Rows from block 2, named by matrix and row number. Rows with one number belong to one attention dimension. Each number is 50 + 12 x the weight over its row's rms, rounded and kept within 0 to 99. All counts start at 0. After the name is the row's rms in percent of the matrix's.
# q: attention query, key and value (stacked) (model.blocks.2.attn.qkv.weight, 768x256, the q third), inputs 128-191
# k: attention query, key and value (stacked) (model.blocks.2.attn.qkv.weight, 768x256, the k third), inputs 128-191
q.146 086:37 35 41 38 36 40 40 45 52 37 80 52 58 39 45 47 67 44 51 48 53 50 50 58 45 33 49 47 64 59 62 48 72 32 49 62 51 32 47 61 54 41 61 18 32 42 51 41 55 48 51 58 58 39 38 44 48 67 66 47 58 48 54 58
q.147 063:41 51 48 64 69 49 48 47 30 62 67 51 56 50 46 55 55 55 64 59 53 40 56 59 37 52 28 45 54 49 33 67 80 49 60 63 44 48 46 91 69 51 53 36 71 47 50 56 47 24 66 43 51 33 67 60 24 65 69 48 49 49 56 37
q.148 098:44 70 42 52 48 55 59 24 58 47 58 53 44 30 32 44 47 54 55 48 48 35 57 55 43 56 46 41 55 56 66 48 64 38 77 64 56 48 45 79 53 41 43 32 38 47 63 61 30 67 65 53 68 70 47 64 12 52 71 54 60 53 60 44
q.149 083:52 74 65 29 30 58 61 54 50 59 59 74 76 46 79 46 29 59 55 50 63 33 51 45 48 45 31 24 42 52 43 40 45 30 51 50 53 53 42 63 49 73 60 39 30 47 46 64 25 54 49 71 33 46 34 48 36 91 45 59 42 50 60 49
q.150 075:77 47 42 52 53 37 64 42 52 34 43 52 38 65 10 54 44 72 50 45 58 40 60 47 34 56 53 45 47 51 41 55 53 53 56 61 49 43 51 46 55 34 38 41 41 46 51 38 50 59 53 69 38 66 35 34 57 79 60 42 51 57 67 57
q.151 088:52 48 61 63 35 57 45 66 34 39 37 38 65 47 57 59 46 47 41 39 47 53 45 40 45 38 58 67 58 49 40 53 43 42 39 42 51 59 57 29 50 49 44 61 61 54 36 34 69 40 33 52 27 50 56 42 77 51 56 42 59 60 47 37
q.152 089:44 70 51 38 28 54 62 56 76 64 49 66 49 59 32 42 47 41 34 56 48 68 58 33 67 53 40 50 57 51 53 80 38 49 53 39 50 46 48 29 54 59 45 61 55 54 70 54 40 47 46 61 59 57 52 39 59 56 37 62 32 60 57 37
q.153 063:39 34 28 58 57 58 59 56 18 77 30 42 61 60 56 51 53 42 49 74 51 55 53 60 56 31 37 25 55 53 57 51 43 37 47 36 67 45 39 34 48 42 42 66 57 46 64 45 61 49 55 53 48 29 41 43 41 36 66 40 48 51 55 53
q.154 088:58 50 55 40 58 67 37 47 38 61 52 70 51 70 47 45 52 36 53 56 62 73 54 52 48 68 54 50 48 53 41 91 33 41 39 29 39 59 62 38 53 51 55 49 32 59 60 52 65 45 66 26 57 09 49 56 75 50 64 56 52 42 51 51
q.155 092:58 43 56 37 51 54 42 26 26 47 56 72 53 37 59 66 46 69 77 48 44 46 46 63 41 68 51 47 34 61 54 32 55 53 61 84 56 55 51 52 53 74 56 50 46 51 63 68 48 51 80 57 69 35 42 49 49 55 55 63 61 42 44 52
q.156 087:37 48 51 39 72 45 60 56 60 18 44 26 31 30 42 59 56 54 61 46 48 40 55 40 33 50 54 60 60 69 44 24 71 39 53 51 46 41 44 53 52 46 19 35 52 46 35 47 50 51 50 49 29 58 52 56 32 65 43 53 61 53 61 27
q.157 089:27 40 51 50 42 41 58 48 56 58 54 55 43 32 17 36 53 29 52 51 51 47 51 53 42 38 53 30 45 60 55 72 44 42 42 32 49 32 42 35 55 41 75 64 38 49 49 39 58 52 56 63 39 38 54 35 50 51 26 48 36 48 48 51
q.158 089:50 50 39 30 55 42 50 74 59 40 44 50 39 29 31 51 61 57 54 51 51 48 49 39 44 45 55 58 40 49 56 16 62 28 68 55 34 35 51 47 36 38 50 42 37 54 71 39 57 54 46 66 58 77 36 69 33 74 56 50 74 52 63 54
q.159 086:63 41 45 15 44 51 38 48 46 56 48 52 52 36 41 53 36 61 51 41 53 37 45 56 54 64 50 39 43 27 54 21 61 53 49 52 38 57 47 60 50 59 36 20 66 53 42 39 56 46 41 55 30 62 59 41 30 60 52 57 27 53 63 40
q.160 069:46 23 51 62 58 52 46 55 51 77 66 70 55 53 57 53 73 29 47 44 41 53 44 77 76 45 47 43 35 39 51 43 42 57 42 48 59 46 46 55 51 64 70 53 67 46 75 50 65 36 62 68 61 35 61 58 56 43 57 56 30 50 44 63
q.161 075:85 61 42 52 32 56 45 61 38 42 51 67 62 43 35 35 34 71 49 52 61 52 52 62 58 25 37 46 50 42 27 55 41 52 54 26 45 74 48 74 53 46 46 35 45 46 32 61 46 53 27 50 55 43 41 38 66 64 53 50 40 51 52 48
q.162 068:65 42 50 44 65 41 48 39 67 57 58 50 39 69 33 46 61 69 54 48 54 56 50 38 58 46 46 57 49 74 46 49 65 56 55 48 47 53 66 51 47 40 50 46 68 59 41 61 66 54 51 42 44 43 44 34 31 55 34 56 41 54 60 57
q.163 073:62 34 72 53 30 52 69 72 55 15 41 48 43 57 47 68 72 48 43 49 44 47 45 61 49 55 40 54 45 56 43 37 40 59 48 51 55 41 60 23 35 67 56 68 32 53 53 55 66 51 51 51 41 86 70 45 65 63 56 35 52 46 53 56
q.164 055:60 38 31 44 42 47 52 52 41 37 36 49 73 28 55 56 40 25 59 72 26 34 57 63 44 57 45 26 52 58 28 69 54 82 61 74 41 54 45 60 55 67 56 52 46 38 51 28 32 29 72 48 63 43 70 47 29 43 51 35 57 47 48 43
q.165 073:61 65 56 47 72 44 16 48 41 40 51 72 41 53 60 52 67 53 64 48 48 51 50 57 56 38 65 36 48 34 36 49 38 44 42 40 51 60 54 87 53 56 59 45 63 53 45 63 54 55 54 51 43 30 56 50 48 42 38 51 46 33 54 48
q.166 066:40 59 47 37 49 29 59 33 63 42 45 52 71 37 42 51 34 48 59 44 50 68 51 52 54 46 57 21 39 31 55 80 37 70 59 60 38 56 47 53 43 61 51 66 48 47 70 38 09 56 62 75 30 62 42 57 65 26 54 55 25 37 43 60
q.167 057:40 42 21 31 68 53 65 51 47 45 44 23 46 52 64 44 44 37 45 66 56 47 54 27 46 39 60 56 56 38 52 52 50 48 45 35 39 41 41 45 48 46 34 45 32 49 43 41 61 44 65 26 45 36 20 67 55 58 45 61 58 43 49 45
q.168 084:58 42 49 44 76 53 37 59 47 45 42 43 55 54 59 49 79 09 46 60 49 64 50 35 33 60 48 49 45 55 38 39 40 43 28 56 41 40 34 39 44 61 54 55 39 47 69 42 45 38 75 17 44 34 39 64 78 51 38 57 64 52 39 68
q.169 069:44 56 49 45 46 38 42 53 68 88 72 45 50 55 43 33 47 54 49 66 71 68 41 57 68 44 60 58 42 34 48 58 63 47 46 31 42 48 34 24 59 42 54 70 60 51 31 60 30 40 24 66 61 39 34 28 53 34 36 66 34 51 59 58
q.170 067:42 62 53 53 44 59 64 43 97 37 62 57 38 56 11 31 64 40 48 50 50 63 41 65 32 29 64 53 50 53 47 55 57 56 52 61 36 35 56 65 43 29 44 66 63 55 53 56 57 54 49 59 54 53 52 43 57 29 60 40 42 44 49 48
q.171 069:41 35 56 44 42 34 41 80 78 73 49 30 45 74 53 45 49 63 49 51 36 64 50 58 53 54 45 56 61 36 47 47 40 66 46 44 50 48 58 41 49 54 77 54 52 49 56 51 58 50 58 46 64 40 47 33 48 13 60 35 43 64 50 53
q.172 072:29 52 44 48 56 53 50 70 60 49 23 47 50 37 50 53 45 45 46 50 49 27 51 42 07 55 59 59 72 77 58 35 68 72 56 19 62 51 38 57 49 50 47 64 47 55 63 81 47 48 45 35 48 52 38 60 47 63 70 56 50 62 57 44
q.173 073:57 51 36 24 31 52 52 58 58 32 52 62 40 38 63 38 48 44 55 51 44 39 46 44 54 72 47 36 37 49 56 41 66 25 66 55 25 45 31 45 49 48 42 28 39 47 64 43 04 53 53 55 67 58 57 64 44 56 58 57 36 58 66 59
q.174 069:26 36 53 35 50 46 68 31 39 41 43 63 50 43 45 68 60 43 58 51 64 43 51 61 47 43 58 54 49 51 53 45 41 35 52 47 59 51 41 26 49 65 55 34 47 55 50 53 66 52 65 66 63 40 52 45 36 70 44 53 61 46 45 37
q.175 074:54 38 64 42 72 36 44 47 41 45 52 43 68 45 55 60 77 51 53 41 44 71 49 69 47 37 48 60 51 38 33 65 54 60 34 32 53 59 52 50 47 36 44 46 57 62 37 46 54 40 40 79 32 38 65 30 68 59 47 45 34 38 48 37
q.176 074:57 60 41 67 34 54 72 53 45 53 44 69 63 39 52 42 39 74 54 49 39 45 55 43 43 48 33 32 62 70 60 64 59 49 61 54 63 60 54 38 50 47 44 70 71 42 46 53 50 63 73 59 43 79 63 45 33 39 48 45 42 54 60 56
q.177 063:68 39 47 72 49 52 52 74 83 39 46 42 70 55 60 49 54 28 27 46 50 63 48 55 24 30 42 43 22 66 48 47 67 33 45 74 49 40 37 76 46 44 34 63 37 48 51 47 48 56 66 58 58 58 52 36 47 81 28 52 62 47 47 45
q.178 064:53 55 49 64 56 45 39 28 62 56 58 49 54 39 75 52 63 47 57 50 63 44 56 49 46 60 38 38 62 70 41 60 50 61 43 58 44 49 33 40 62 49 60 40 79 59 47 51 50 55 66 54 49 39 57 33 71 29 41 54 52 65 45 55
q.179 067:76 40 43 29 34 70 48 66 51 53 49 56 43 56 42 51 36 68 33 49 47 35 48 55 65 66 42 36 45 55 45 50 46 96 58 30 42 53 52 09 59 57 35 34 55 55 66 38 56 57 58 45 53 51 42 48 66 66 52 31 30 64 68 55
q.180 066:32 63 47 38 43 37 48 53 34 41 50 63 38 74 47 37 51 59 40 50 63 51 29 50 37 42 60 62 40 40 52 54 52 47 50 50 70 47 60 40 37 51 51 49 65 57 53 56 39 47 47 56 61 58 37 21 60 53 41 65 25 57 65 58
q.181 068:74 45 52 43 55 68 51 56 50 49 61 61 58 46 51 22 35 36 45 50 41 48 47 48 40 51 43 39 59 56 48 59 27 64 45 42 49 62 67 45 46 72 51 70 46 52 24 55 62 47 52 48 52 39 44 46 65 45 44 31 56 61 47 58
q.182 076:51 51 33 64 48 56 50 62 60 30 49 40 43 66 49 34 49 27 56 55 62 57 51 53 45 36 58 73 46 45 44 53 48 36 52 61 49 41 41 69 67 61 51 41 43 53 42 64 59 55 60 31 64 45 31 58 54 53 33 63 55 58 47 47
q.183 072:54 55 58 42 51 21 52 56 61 54 58 38 56 85 54 47 66 48 60 53 60 53 50 52 41 32 55 55 58 40 38 52 37 65 26 47 66 58 47 37 52 47 42 62 72 50 35 44 30 45 50 35 55 17 42 49 81 46 43 45 51 44 54 64
q.184 054:76 42 71 59 56 47 35 53 50 51 46 65 64 38 52 60 60 89 39 31 31 61 54 60 47 54 21 38 38 52 53 64 62 34 59 62 65 64 60 59 58 39 62 54 50 47 70 47 60 62 75 70 58 55 85 59 63 60 66 38 47 60 57 57
q.185 068:46 42 48 39 51 28 41 42 74 38 45 37 59 59 46 58 64 54 51 46 47 47 49 49 36 58 39 44 34 19 43 45 65 63 50 72 60 44 43 67 44 47 48 41 57 50 51 48 25 60 69 45 69 59 58 47 51 80 42 46 44 36 46 31
q.186 068:37 68 65 64 60 44 42 41 55 46 49 42 22 59 36 72 68 60 51 51 55 56 49 44 27 53 81 45 36 60 44 51 42 58 52 45 49 53 60 40 51 61 62 73 62 54 56 58 58 45 53 30 28 32 31 45 26 61 30 46 53 61 56 56
q.187 067:32 69 45 62 79 59 42 59 50 37 51 40 70 46 49 48 45 50 51 52 34 42 39 39 53 28 41 41 51 49 47 49 47 49 42 33 56 41 57 88 25 39 68 56 21 44 41 54 68 51 55 29 65 46 37 43 39 64 70 47 72 35 43 40
q.188 062:58 35 39 34 31 45 45 44 50 54 53 35 37 39 43 81 64 42 25 45 61 60 45 48 44 68 61 47 29 40 39 38 44 53 48 52 39 42 45 35 51 46 46 68 60 49 48 55 36 54 38 61 43 61 72 59 46 46 39 74 78 56 45 37
q.189 051:48 60 33 25 51 28 38 59 42 28 43 41 49 50 41 40 48 42 50 86 50 42 41 68 40 44 61 63 43 43 20 56 63 84 64 68 45 46 55 53 54 66 63 56 42 43 46 42 15 24 57 29 78 39 45 30 55 50 34 67 48 55 51 52
q.190 069:40 49 64 38 52 52 37 59 42 48 59 77 57 55 46 33 42 49 62 53 45 43 50 40 44 54 58 43 68 41 58 59 43 27 59 66 61 55 51 72 57 84 53 83 47 46 52 68 48 53 62 69 20 46 60 58 40 36 55 56 37 61 46 52
q.191 070:58 37 51 41 54 42 36 70 55 68 48 73 37 54 36 46 55 41 53 53 34 70 45 61 52 36 50 58 45 44 46 60 56 45 43 58 66 56 42 56 54 63 55 57 41 41 79 58 34 54 47 24 58 66 58 60 51 52 46 46 60 69 43 58
q.192 067:84 79 66 57 55 46 67 69 60 49 38 46 42 44 35 41 46 47 52 48 50 59 47 62 49 46 55 35 47 64 53 56 33 37 48 57 51 51 58 48 40 53 68 85 45 45 70 32 43 44 45 47 43 67 67 55 65 51 48 54 67 49 46 61
q.193 069:37 57 42 26 42 56 45 77 58 44 57 25 34 75 70 64 17 31 54 53 56 53 51 51 42 44 61 80 76 65 37 63 45 63 45 36 46 46 55 43 61 41 59 52 51 51 38 41 64 48 54 41 52 21 39 46 52 39 51 68 66 50 43 31
q.194 069:48 60 45 60 49 70 41 36 31 42 38 52 45 44 53 38 58 83 48 50 56 62 54 50 31 48 48 37 53 49 52 70 37 55 50 34 60 59 60 44 61 44 72 20 63 52 50 47 51 43 11 44 60 29 46 48 49 05 33 56 46 36 54 65
q.195 080:39 48 60 36 50 50 41 91 58 45 40 51 26 48 42 50 52 19 63 53 34 58 42 32 46 54 76 61 50 44 49 39 43 38 44 63 42 56 40 69 48 45 54 72 50 48 51 42 42 49 16 28 46 54 63 65 59 61 58 38 59 47 39 47
q.196 069:39 36 52 51 55 47 48 39 67 32 61 36 35 69 52 67 65 21 37 52 60 36 46 52 49 28 36 65 55 55 58 55 35 46 54 54 47 37 43 38 66 43 54 66 45 48 57 63 62 53 60 53 55 60 59 34 58 28 54 56 39 53 53 48
q.197 065:25 53 59 51 41 33 59 50 71 64 55 65 41 56 53 24 69 46 56 59 57 53 44 44 44 33 59 58 47 40 39 57 60 63 63 32 41 63 46 53 54 45 64 67 89 58 47 56 23 48 57 52 64 43 53 35 83 39 47 46 23 51 76 63
q.198 071:71 57 35 38 54 56 56 30 57 26 43 40 63 54 63 50 62 69 61 51 65 43 52 53 60 19 52 27 28 41 47 73 50 36 57 53 42 47 49 60 54 67 58 44 60 55 39 55 42 61 43 53 49 51 57 51 43 60 32 52 59 62 44 57
k.146 093:74 53 49 49 57 67 61 60 86 40 36 36 50 56 56 43 49 58 65 57 41 74 49 39 49 60 50 43 46 70 56 46 57 69 38 19 33 55 40 23 56 53 62 84 47 46 70 48 62 59 51 55 62 67 59 41 25 75 55 62 64 55 48 44
k.147 069:54 54 75 63 68 61 37 58 33 45 56 53 70 56 51 46 57 28 41 48 50 71 53 64 71 55 58 57 58 58 35 46 38 64 61 41 49 56 78 42 54 24 61 40 44 49 48 64 30 50 51 42 46 48 60 29 38 48 64 51 58 51 60 62
k.148 096:43 59 47 51 44 59 76 50 61 65 52 61 54 50 66 50 53 28 37 53 40 56 53 47 78 55 56 52 77 45 50 43 39 37 57 39 49 53 58 50 55 29 55 66 34 48 38 54 60 49 42 49 38 48 57 56 54 44 38 58 48 50 32 50
k.149 089:68 48 19 38 34 50 39 58 53 72 51 40 50 55 57 63 66 40 41 43 70 57 54 45 79 55 62 52 66 61 52 56 60 38 63 39 41 65 48 14 50 13 45 34 71 59 54 73 43 64 60 34 64 51 48 41 47 30 51 54 57 60 74 49
k.150 083:44 76 45 40 32 60 45 40 38 44 26 47 23 39 51 52 59 41 47 54 60 49 51 57 62 42 33 44 68 42 63 83 49 65 58 46 35 61 45 42 55 39 55 41 26 49 63 59 26 61 27 60 51 28 37 56 40 28 35 48 35 53 52 57
k.151 092:47 32 58 49 48 42 40 34 41 55 69 33 45 50 55 43 36 58 49 32 67 27 49 45 52 45 51 51 54 43 62 65 50 41 45 50 56 44 51 57 55 60 41 49 60 57 54 50 73 35 64 32 45 51 53 33 35 37 62 52 34 51 59 56
k.152 098:52 40 25 22 45 41 42 38 57 31 62 35 62 52 47 77 46 62 59 55 58 49 55 50 59 56 49 39 39 53 68 30 64 23 73 62 66 38 44 52 57 70 51 09 38 55 46 54 37 63 65 57 61 40 36 71 40 49 33 57 73 57 34 63
k.153 065:64 45 38 56 65 61 58 40 53 57 53 29 47 61 57 56 47 48 41 99 42 61 48 61 58 45 59 62 34 30 29 66 53 60 34 35 46 57 34 72 49 73 36 50 39 47 40 55 48 33 45 39 49 54 47 63 64 26 43 52 53 44 41 50
k.154 095:57 39 53 76 60 51 39 59 44 60 35 42 56 63 52 54 61 56 42 66 39 43 48 68 35 39 44 43 37 62 38 84 36 60 18 58 57 45 42 65 54 91 46 61 43 48 52 35 74 54 56 70 49 56 46 50 75 50 53 51 76 46 36 51
k.155 094:56 53 49 53 32 59 59 73 55 49 41 56 30 32 36 54 49 59 50 54 42 55 40 25 72 48 51 51 62 48 39 43 54 49 55 49 35 39 67 47 39 43 49 51 51 52 24 40 71 41 43 45 60 72 59 41 41 65 57 54 35 61 51 43
k.156 092:38 72 36 31 54 71 50 50 43 92 43 77 33 53 56 37 57 37 32 50 44 80 50 41 64 43 70 62 63 41 37 54 82 45 57 48 25 57 50 73 45 28 45 66 33 45 52 56 53 48 43 41 88 49 49 58 44 67 57 50 39 43 46 48
k.157 099:66 59 34 50 60 60 31 63 63 21 39 41 63 72 51 36 50 60 40 50 49 86 55 62 58 48 40 50 59 58 51 56 58 64 35 56 57 53 44 43 47 53 32 44 40 47 54 57 66 48 45 64 85 45 34 33 56 66 68 50 50 44 62 49
k.158 096:43 55 16 61 50 65 57 21 49 75 50 43 46 59 57 57 60 35 46 60 42 34 54 48 68 50 57 55 50 47 62 57 49 39 59 24 48 51 36 45 44 53 70 32 50 50 23 48 75 61 76 40 35 52 42 77 60 21 35 50 68 52 31 54
k.159 099:37 50 26 41 45 51 55 59 58 48 54 43 25 48 56 67 48 54 53 39 67 53 51 37 41 58 61 66 32 48 61 48 78 50 76 42 40 50 40 50 44 29 45 24 50 60 58 62 36 60 61 59 49 55 41 45 28 56 38 59 38 41 73 48
k.160 068:57 26 88 33 36 48 55 45 52 30 51 56 55 39 45 62 46 67 44 47 63 43 56 34 55 57 58 35 54 69 43 53 40 25 50 45 56 51 62 46 51 46 63 45 44 57 54 63 70 47 52 55 43 47 73 31 56 70 50 33 58 44 59 50
k.161 080:47 60 20 41 37 51 48 48 52 76 71 52 48 52 84 42 30 41 46 54 58 37 60 32 81 56 43 17 39 57 58 36 44 44 54 44 59 49 44 63 50 49 55 60 53 48 46 76 41 61 55 36 46 61 29 47 39 30 50 62 41 63 68 63
k.162 073:32 51 38 46 71 62 41 64 58 53 35 67 58 57 81 64 47 49 57 54 40 59 54 58 43 53 25 52 52 31 49 45 47 54 52 38 42 47 53 21 49 77 18 38 44 55 58 49 35 54 43 62 79 38 27 43 31 63 46 48 62 55 41 50
k.163 079:45 54 71 38 79 45 62 58 65 48 60 65 48 48 19 51 43 37 53 43 54 36 46 60 84 47 61 46 47 69 55 50 61 34 66 59 53 49 63 56 41 26 35 56 51 50 55 53 43 48 38 60 67 56 71 33 53 66 37 30 48 37 50 53
k.164 071:36 29 51 45 46 59 44 64 67 47 59 44 65 89 45 41 51 58 46 57 46 71 57 63 46 38 63 56 58 68 44 55 68 69 59 40 48 71 72 45 62 45 64 40 51 63 55 49 64 42 59 36 54 30 61 36 27 50 63 52 63 42 38 58
k.165 078:47 68 42 49 24 52 50 50 33 55 33 58 40 79 45 54 30 65 43 46 53 41 50 53 50 55 36 41 66 60 37 44 48 56 46 56 71 50 61 58 47 51 44 38 76 48 34 52 49 41 57 35 57 48 49 64 65 54 59 48 42 49 60 44
k.166 071:38 40 46 45 25 48 52 56 46 37 59 50 43 62 34 35 55 48 52 45 49 62 52 39 68 64 54 68 44 63 59 40 66 24 57 40 55 48 62 41 46 53 62 23 47 50 43 56 69 55 74 39 48 47 72 44 25 51 53 40 50 26 43 57
k.167 066:30 58 00 57 73 43 52 38 32 69 43 47 54 26 76 55 51 49 53 99 50 46 53 43 43 53 49 66 46 36 39 48 62 60 48 30 39 61 26 55 50 93 42 54 34 58 60 36 47 57 64 60 67 54 29 53 66 37 55 45 56 50 42 41
k.168 087:56 61 35 67 67 45 37 37 70 64 46 32 56 41 57 43 57 68 55 70 39 49 48 49 51 50 41 48 19 46 43 66 30 48 19 17 48 56 17 64 54 88 56 38 40 50 65 40 48 62 46 66 63 25 21 57 66 44 59 34 68 53 39 48
k.169 090:50 61 43 57 54 43 52 49 50 47 30 39 31 30 44 61 53 64 48 54 42 54 39 37 32 66 39 44 42 46 39 49 38 45 46 50 50 30 28 43 43 52 46 46 49 23 41 41 17 47 20 60 42 53 35 56 51 52 54 43 41 70 69 56
k.170 082:26 45 50 50 47 64 46 67 48 23 50 69 66 34 43 60 47 31 57 49 47 41 46 68 95 46 46 50 51 43 65 56 59 30 44 73 55 41 59 66 37 71 47 27 36 47 57 38 78 39 64 57 59 38 48 26 33 62 61 33 65 60 48 48
k.171 076:68 35 45 48 74 56 44 55 47 25 55 77 64 72 60 90 76 47 49 49 55 36 45 51 63 44 48 58 47 65 57 53 32 30 44 58 57 50 48 42 49 49 34 43 59 49 40 46 66 49 89 39 35 39 77 22 66 54 40 53 59 32 34 49
k.172 079:57 60 30 49 54 42 63 28 62 84 41 58 47 52 45 50 51 57 63 50 60 41 50 74 43 50 52 58 47 15 63 46 57 50 58 62 39 43 42 66 45 42 46 41 49 52 40 35 29 55 47 56 64 59 56 54 42 48 34 54 55 53 44 55
k.173 081:41 65 39 50 57 50 63 30 65 37 55 47 36 19 53 75 54 47 54 54 55 52 46 54 67 60 67 66 46 61 50 63 49 55 79 24 25 49 40 30 42 53 28 33 22 62 46 56 34 60 70 69 51 60 39 48 42 46 44 53 60 50 50 44
k.174 073:64 65 52 43 56 39 57 59 65 88 28 30 63 20 79 41 38 66 67 51 48 46 51 41 31 48 53 43 44 50 39 40 54 41 58 40 42 49 41 57 51 46 57 56 55 57 79 74 13 54 41 69 81 52 41 60 69 91 41 47 52 61 61 49
k.175 082:60 51 66 34 32 33 42 56 51 68 61 59 58 46 35 39 53 57 55 35 65 32 50 49 30 64 42 32 42 47 51 45 56 36 38 68 46 53 44 66 58 44 41 52 67 54 55 55 32 37 48 45 72 35 54 43 42 83 40 50 51 38 74 47
k.176 087:63 44 65 42 66 46 62 67 36 42 65 56 50 60 28 51 43 64 43 38 51 57 47 47 46 55 70 56 66 60 57 41 58 54 90 77 50 36 82 66 36 07 57 40 60 49 45 68 52 41 28 51 35 59 69 55 41 58 50 54 42 53 47 46
k.177 065:30 43 46 58 67 42 53 16 64 35 57 28 37 34 39 50 37 58 61 51 45 13 50 43 44 49 65 49 52 34 58 56 66 90 60 67 54 35 38 40 33 53 42 70 59 51 35 47 43 54 69 50 55 55 55 43 34 69 45 45 52 46 31 54
k.178 067:52 57 64 44 29 45 37 42 52 59 50 43 46 49 55 30 61 67 48 51 59 42 46 51 54 34 50 35 44 54 39 54 43 43 31 57 60 47 52 36 63 97 64 51 44 43 65 64 52 47 36 49 47 22 47 57 62 61 34 45 39 39 54 61
k.179 074:31 68 24 43 55 38 48 50 59 40 58 68 59 47 65 24 61 52 54 49 48 37 46 47 46 48 18 43 52 52 57 32 67 52 64 38 42 32 41 84 33 67 55 22 47 45 52 50 13 58 67 58 55 40 60 48 41 38 48 49 71 56 53 44
k.180 085:43 27 59 41 59 55 43 39 37 60 52 51 51 42 44 57 38 44 38 39 41 45 01 59 29 54 50 63 46 40 49 56 56 41 54 41 50 37 46 53 26 61 30 43 58 48 60 45 59 54 45 60 46 51 43 50 48 48 51 47 42 43 48 22
k.181 077:26 32 72 64 65 48 52 75 44 54 54 44 42 64 65 34 78 33 64 47 47 49 39 69 28 52 40 43 47 65 49 60 47 49 33 40 51 36 65 70 36 44 89 65 64 48 53 44 63 49 50 60 19 43 62 43 34 46 54 30 42 33 61 44
k.182 079:75 56 17 77 45 59 61 44 58 52 52 20 43 42 72 51 42 47 61 66 42 38 56 33 79 65 42 50 54 45 57 67 42 59 44 44 55 47 39 31 48 85 30 51 40 50 51 44 75 57 62 47 41 36 28 70 45 43 44 57 68 64 28 51
k.183 080:55 38 70 48 60 44 36 39 47 45 54 40 58 47 44 52 49 51 45 40 48 34 18 57 23 44 57 53 18 55 45 52 57 57 34 51 52 22 56 45 28 68 39 43 44 49 46 48 38 50 53 59 48 52 44 51 66 55 55 47 46 48 55 38
k.184 062:65 55 96 47 37 45 35 65 45 59 62 58 48 63 22 56 59 44 50 00 51 60 56 53 53 59 63 41 63 62 46 42 56 35 63 72 45 52 76 45 49 03 68 46 53 56 46 58 66 53 39 43 49 65 77 52 52 67 70 50 46 54 58 60
k.185 073:60 50 37 41 21 51 55 43 56 21 43 62 36 43 28 59 47 88 54 53 46 45 42 36 54 59 37 50 44 67 39 32 64 51 61 47 24 62 50 30 51 66 48 30 45 52 44 55 34 61 80 46 64 44 61 54 38 53 32 39 51 51 51 50
k.186 075:38 64 10 52 49 44 42 33 45 69 40 83 64 44 43 22 62 52 63 56 54 69 53 46 61 33 63 50 48 22 59 50 65 62 51 53 51 40 42 68 37 47 26 49 35 52 55 55 47 55 33 73 76 42 42 60 21 63 57 68 58 44 38 43
k.187 073:62 32 39 56 66 59 51 76 41 38 45 51 53 56 39 62 41 52 60 60 38 51 62 51 66 50 34 54 76 67 58 54 31 43 56 43 46 75 51 33 58 49 50 43 59 50 51 41 73 59 57 34 52 73 57 69 47 53 44 38 65 48 26 54
k.188 067:33 55 38 49 40 38 67 32 50 29 56 28 31 50 64 39 40 30 47 45 51 50 42 40 43 51 53 77 62 32 48 38 75 74 59 44 60 54 55 40 63 58 40 37 50 56 45 55 34 65 77 51 68 57 52 46 30 45 30 48 45 45 63 57
k.189 053:48 24 63 71 49 65 51 48 73 52 39 41 39 56 54 56 55 41 49 77 39 66 39 66 42 55 53 51 59 39 26 54 57 59 59 59 48 55 51 56 64 75 63 43 42 45 42 43 30 37 60 32 59 30 42 51 37 45 50 40 44 49 51 42
k.190 069:42 48 63 40 33 55 42 47 54 69 48 45 37 45 55 43 50 62 55 42 53 68 57 54 66 42 67 57 41 42 31 60 58 31 58 44 49 53 55 52 70 29 77 52 56 58 65 52 57 32 55 55 47 70 45 81 44 45 48 63 23 52 76 47
k.191 075:46 47 60 65 47 52 58 50 53 64 53 67 41 37 54 57 51 50 30 59 47 42 58 56 45 59 45 46 51 40 49 60 46 35 45 40 77 58 38 75 64 69 44 54 34 47 72 54 41 63 64 46 49 40 41 59 69 50 47 39 64 49 54 62
k.192 065:37 57 50 47 71 60 40 40 52 61 75 62 74 43 54 42 63 38 22 49 51 50 47 53 39 58 44 52 55 58 52 62 38 42 43 39 46 53 57 67 43 51 41 54 41 54 51 58 74 24 57 53 51 46 67 24 65 44 36 64 63 34 42 36
k.193 071:72 51 39 79 93 67 52 43 42 63 41 23 45 32 68 47 68 54 36 54 50 56 47 33 55 53 46 52 58 53 44 52 31 54 26 54 55 63 48 64 49 66 63 47 62 52 44 28 56 50 35 65 50 41 30 46 72 33 82 39 56 55 44 52
k.194 074:04 59 67 54 59 64 64 82 46 42 53 58 65 62 58 63 57 34 49 48 62 77 57 63 30 43 58 43 63 50 50 62 45 46 35 66 60 56 52 71 56 68 55 60 62 44 49 50 40 40 45 49 37 35 38 39 45 55 35 57 53 50 37 46
k.195 096:53 47 37 58 77 53 53 52 40 50 27 65 44 63 55 43 59 36 27 63 41 32 53 49 29 41 35 54 75 53 36 39 47 69 40 37 58 56 35 07 55 58 60 63 32 40 51 56 45 62 48 38 52 42 61 63 70 46 36 45 58 36 35 44
k.196 074:50 48 53 54 59 60 43 32 54 85 70 52 55 61 40 43 35 44 47 52 49 45 45 67 73 33 36 53 59 59 64 37 47 52 46 49 52 52 52 45 37 23 50 41 53 49 45 51 83 53 30 42 51 40 58 53 53 29 54 50 48 53 45 50
k.197 086:49 46 74 66 58 50 51 48 58 42 44 45 47 61 36 66 61 73 54 45 63 52 36 42 54 53 50 61 42 28 39 38 48 38 55 47 32 43 69 50 56 47 30 42 56 58 29 64 36 45 58 48 33 52 50 48 40 57 59 62 45 59 62 47
k.198 074:23 60 45 32 72 34 53 49 44 28 52 58 54 50 50 52 52 75 45 48 44 33 37 56 59 66 25 49 47 59 49 55 65 61 71 49 46 54 54 46 32 56 37 29 30 53 64 48 37 59 58 70 62 58 58 42 73 72 33 50 45 40 53 47